A small spectrogram diffusion model, trained from scratch: batches of 64, trained on tunes sung on syllables by a formant synthesiser.
Rows from block 3 of a small spectrogram diffusion model, named by matrix and row number. Rows with one number belong to one channel. Each number is 128 + 32 x the weight over its row's rms, rounded and kept within 0 to 255. All counts start at 0. Numbers have three digits each. After the name is the row's rms in percent of the matrix's.
Before each channel's rows are labels from the 100 clips, of 14976 (inputs lightly noised), where the channel reaches its highest value: "responds to" is what is common among them; "lies over" is the class under the peak. Only what is clearly more common there than usual is listed. The data: tunes sung on syllables by a formant synthesiser. In brackets: how many of the 100.
# convs0: first 3x3 conv (model.enc.1.1.convs.0.weight, 192x192x3x3, each kernel summed), inputs 144-191
# convs1: second 3x3 conv (model.enc.1.1.convs.1.weight, 192x192x3x3, transposed, each kernel summed), outputs 144-191

responds to: consonant: /t/ (41)
lies over: /t/ (35)
convs0.170 098:121163127149164138201115216131184134129106144130110092080116127136092129120183107141115126112133080178163136087143134099213129141082137133116096
convs1.170 086:080089130093102186051151082150141162109216112109130145134156110088079080143063115142106200153126126082123126115116113098102130134119088150125116

responds to: consonant: /t/ (63); deep voice (60); consonant: /ʃ/ (34)
lies over: /t/ (62); /ʃ/ (34)
convs0.131 100:141153164151133076092132153117255162111098166113151111159192140066105136130126149101094124107136113036116137099108133148186074117140097137094103
convs1.131 102:089185110162159147102140092119175126144099090180140116063077120108102066166100123136085106117068100159195136045071112094145170137127154119112084

responds to: reverberation (98); vibrato (92); vowel: /o/ (38); vowel: /ɑ/ (37)
lies over: /o/ (37); /ɑ/ (35)
convs0.71 121:095112131136147150113174113117079144103130130123124105109089125147130147132153103060119133146145147143140135132122128155147099127140120135164155
convs1.71 108:144155178099107127165124133145146130134127159121130107096175158173165084167163163180108145101166126132107176157140116122144144086106099155162147

responds to: consonant: /b/ (53); vowel: /i/ (48)
lies over: /i/ (48); /e/ (35)
convs0.42 100:082052106133112174145109117146124092116120157147130118111117113109120136129115133162125082061165155078166143158107117084105159082094097130154131
convs1.42 108:176123108120100073196110130116129145143196149115104151103111140093150154202155148161127135099207149147104177184120075140159077133133151144147155

responds to: consonant: /b/ (59); consonant: /d/ (30)
lies over: /b/ (54); /d/ (26)
convs0.137 083:107111143142090052195100110112135156142123080103091147102112113081109134151116213142097125077118107115160119123123168145185087150064105072129123
convs1.137 132:132117103117135140127158107131115106137131197118099118110217176138150148054100062172142143150097118096118097071144146121135149082183164048117136

responds to: vibrato (94); the note G (82); child-like voice (62); first note: G (47)
lies over: /ɑ/ (30)
convs0.19 107:186192116115087143113129087076096080124145087195081134102103107138134109120142130126130088090118082116163073143128127152157145150061133153121109
convs1.19 117:131110182110177132134132143145113098103103096136076116134097162115122146158149135146104127135138183074091189088115093127123133137100112160078113

responds to: clipping (49); vowel: /æ/ (36); white noise (31)
lies over: silence (68)
convs0.30 112:107128132114159128136158148131075108158111126077235080167126132127085171126152133150136128093121112155123164138111134139187120130116144157064093
convs1.30 126:190120150130153171153096145124090154173087117099096146135092134121125117104114191161098126140126126185128113121174146102124153167115125121081094

responds to: consonant: /ʃ/ (99); vowel: /ɑ/ (38)
lies over: /ʃ/ (99)
convs0.41 114:100084134134121180117081156143164199170101127129198100222167168153123108173121192160120157119072116122157091097076149102064125164177114109084087
convs1.41 131:118138159164110140095105107146104129086123106118069120093145146115131136046088081135050169137107153101112151120137134109138120154104120112177084

responds to: consonant: /ʃ/ (39); mains hum (27)
lies over: silence (30)
convs0.108 100:135106125154123180157126142107108106154058123096086160153184199176121126109116114126141152142152129150091181129123118146173086108166131140078152
convs1.108 077:127144138113122156161115092168091112187129179136179117188180139149150162150162094081180122132178114081118160133081139167033121148068129079069114

responds to: mains hum (47)
lies over: silence (27)
convs0.33 083:131150135176127183129125151165106097159104148151105142045084133130191109145125153136107167124149170128161130112168166175117158148172126078172121
convs1.33 077:143119120079207120094135109059136127152153131163152159114165190135083117125101147139109074136151097133073117112179132165111113145057164161065119

responds to: deep voice (55); consonant: none (34)
lies over: /o/ (33)
convs0.191 096:124102135107150134131156121148156150104151097168167113126079108117144077088084107110124123127125053107093119111168086168144123130156131156131138
convs1.191 099:142150159091180096117128170136145122128165172118097116095122091079118178139166074146093148139089097081153076082120151118128108071101126090117152

responds to: child-like voice (51); thin (high-pass) (38); consonant: /ʃ/ (38)
lies over: /ʃ/ (35)
convs0.12 102:079139150102153211095196148124154153117115117139145143148159086104177077071144146100135120096119177150189136128154201149116129149126127109154104
convs1.12 099:112074130145149155141054094123180120103088139092097107196143164161097093101138116137112154110127090072078150124091105152146118131096181079104150

responds to: clipping (43)
lies over: silence (59)
convs0.138 095:137108170094134159088119124155175111149114202125231069135043143188142109096136113141180163150158147171131144104106132153152155097138138160125077
convs1.138 079:136122119145131087144111127106089169144181074104081163099030161108158118144124148164086029070124119071156107132082157199126122096122144104150128

responds to: mains hum (46); first note: C# (25)
lies over: silence (28)
convs0.153 101:142114171103103149136133139106158126152133143112147128149062149134097138153094119118126120112124113135116107074162120085157125128099134171098120
convs1.153 091:073088082104096160170106057118129131153195095117077151098088163157153125172141115131149102108120123087097124090100084103126093089127122135124142

responds to: consonant: /ʃ/ (95); vowel: /ɑ/ (42)
lies over: /ɑ/ (41)
convs0.93 111:101069127140087125153121131121079105136074152124123138116132156164110131060131091134169106109134142158151108087114131087098133087167092124098067
convs1.93 124:121121072118094079156104124095171116091106120125150139112212174121168146103189157085150137109182140076117201126138175140117138131121115101177097

responds to: consonant: /n/ (30)
lies over: /n/ (29)
convs0.163 087:153095085097151152153099147150120140139117150108164116096119106127120127146113115086142150115166078144159195120126145116137127170088180120105139
convs1.163 074:100145177143061080106160163125070085113134129177109162168119108092193123108116103150156121187143147124146128138128153150107179123099132095131059

responds to: consonant: /ʃ/ (74); deep voice (52); vowel: /ɑ/ (38)
lies over: /ɑ/ (38)
convs0.59 103:114090131127047082156121147158176150108125132080172163125121127167124116119166148096147111106115118136137103126111083125168135142113144160105170
convs1.59 093:114061126131132133152103087135148099148137166092163149204134121168167109137077073079157086103119185183123132154186121168102076142108103145165102

responds to: consonant: /ʃ/ (74); vowel: /o/ (38)
lies over: /o/ (31)
convs0.164 096:134122080089129112139099127155047128082122127139081137146154150212124077167212168117149148169116132117126111146136149143108156159087170159115149
convs1.164 088:097140126127107137053108095123190101127119087093165111169122148115060116125105125121142085107161122157165217107127146178182078061123079096152152

responds to: consonant: /ʃ/ (56); vowel: /i/ (47)
lies over: /ʃ/ (52)
convs0.158 106:091126104079114116192072148113062132142118096090101184123128121133146122147147082150190077184067161138144189161129106092096116093095125168100137
convs1.158 100:097152094174086182151098129166169042132177114164150125167216137114121111197162122098139131079178175176120112116107179139175142151126120152182136

responds to: reverberation (91); vowel: /i/ (42); consonant: /b/ (34); first note: C (28)
lies over: /b/ (34)
convs0.182 109:118084153127110157101127151128084066093140162103091130126032136180103145185130103087093139103115124127149143165125129143162142133130171184146141
convs1.182 109:124148126096134144125124110150139091177107178095106136107133165131104161117133090197154134098165135126117096167088103122140111117120170095158067

responds to: vowel: /o/ (49); consonant: none (47)
lies over: /o/ (39)
convs0.84 093:145128115118118071144117113113124188155135127147116144125080129151140066166131088195217078197160169158121086065139151151139162144153121123135114
convs1.84 083:107101138108125152114117151147064051061103096166161111149109088135116145087053142139073169106130095131156153172131101130065160092148143080133130

responds to: mains hum (38); clipping (25)
lies over: silence (46)
convs0.117 091:114161075136144147182184147119139104135134142086084110099169110117143165118090114106160196167112095160188143057108133185160155087147112161148137
convs1.117 075:165144124106088088130037086193138128160081116113165175121191211152127124155133168100118128129082143083081151165088182132127108137130143102082139

responds to: clipping (79); reverberation (77)
lies over: silence (65)
convs0.20 120:123149119037087198096124139146009159130079144132139083185112182119159068096131114157133097117123102082122133118104114119124120095148120070131067
convs1.20 134:088135122079113070126100162118119124103116152115160077088109146118092135084114130139141100155123079161098122163143150137080118101116105149127146

responds to: vibrato (85); vowel: /o/ (37)
lies over: /o/ (37)
convs0.40 109:131131122084104117126146149114094094073127177158144108135124116122159145106146142155141092144154148108174145214178089124148156107113115111152110
convs1.40 107:144117168114121104120116120143171163166145173116097106096131140137098145199183127143139145142180187133117069160140149136167173163085147216181123

responds to: consonant: /t/ (36)
lies over: /t/ (36); /ʃ/ (26)
convs0.0 103:219160131138136117174179191106158136128154146148127142182174098105136114137104119115125154149156134111150140166170158126083116151145103172093138
convs1.0 090:117152200164156114114155041131102105105122125149062130127055155135177126171128149171133141141038158161143112108182116140120131132125152135104118

responds to: clipping (70); deep voice (58)
lies over: silence (78)
convs0.5 106:112133095131163155105123181081145039106084113148159128187062171156137108130105147115113126078127100136185136098130190141166088169108130133111045
convs1.5 094:106101106162148116096153123109084158145191168136182145121093077194088155090092095156123082156094098097100128143064123125080135083059143143072173

responds to: vowel: /e/ (37); consonant: /ʃ/ (34); clipping (33)
lies over: /t/ (26)
convs0.150 108:116155168125117154178134099166066093151112128143161131072126094135149113104164130087112112147160042167065099100124158141171153157053129179089175
convs1.150 115:126184178040141185160121120090128106099088100200078105140114146081164141125136101109122102115106205121076123195136169127065111052102152146121092

responds to: deep voice (65); vowel: /ɑ/ (38); vowel: /o/ (37)
lies over: /o/ (37); /ɑ/ (37)
convs0.88 098:064174100133104157168107174122129168136101142195093122097142124094109096159178164115155180065181132094174119115130111117132176099110167147136087
convs1.88 088:214141147128144081150135111156145142092148120125172122115157136162114117113086128117136127167106145091111204178118136138139127114110149108147193

responds to: mains hum (88)
lies over: silence (62)
convs0.97 087:119146117109154118117130107130091085094160062142161178150121183110113155150135090064090080143175126120159133156151136129123129142186073109123145
convs1.97 076:128126148165094122141121126123128118137109080129050082067138147105174159060157108128115185110114117110107185105175160158129129063101131099144076

responds to: mains hum (86)
lies over: silence (85)
convs0.63 107:123119143118069085113149166137172155119182126165125086128160112059166127137070150143099049120152163106097086149126123138173116121143099165189120
convs1.63 102:116109165094153109106123143139136139096086129123127144112086070180065086068145087151149131108126062155173161095140119125098116128126151066185152

responds to: deep voice (57); vowel: /u/ (36)
lies over: silence (36)
convs0.32 088:160099165101141132100114102112153153139167105139127190189180150154141102099092115089118186156149116119205113160101138146056092100148042150118126
convs1.32 074:133143117105110059197114141137130098132167127113084113151088115067114121146099091147148090074129093091114186114159103180216172114149132112132100

responds to: reverberation (99); deep voice (65); consonant: /t/ (57); vowel: /o/ (40)
lies over: /o/ (40); /u/ (36)
convs0.78 105:100140174158088124160105114117104132112128096109126142134070134164066146127128156113162116126122112122173086114104158121155136162144158162117100
convs1.78 148:115144214153166130113140019161157113166109156110197091136101123163113115149099143106127171152078083121170079134161096137129096160114171180106153

responds to: quiet level (73); deep voice (70)
lies over: /i/ (34)
convs0.107 098:143157136133105153131113182118129143110067081120133113179066147099093107129120119111089030131169132159172109103115156103168107071164127127094115
convs1.107 091:131122124129138118141123119116092105216077165139112132129130091128137117090095112160123096152121072161055131132111095123104140169100158150197106

responds to: child-like voice (61); vowel: /o/ (54)
lies over: /o/ (53)
convs0.123 094:158169103133123133145139119128133089129095063115134110117144154138123126067117089136153113111123127147145137137087127119136134171184081126178083
convs1.123 128:106153092175112087096094086095142106104181110119167082102145129139084138064133105128081140162147135089104130111107081137146156070114170129128121

responds to: vowel: /o/ (41)
lies over: /o/ (31)
convs0.36 096:071147143094133127070176187140116128090158098182166120168109134135143126142155154132181146102116131113177122111123155125128112119116138133228114
convs1.36 090:174154138123150081176128121074128157087177097122108137175127118170130088063048104118081161089114138142146158112148116136131148127119098138100127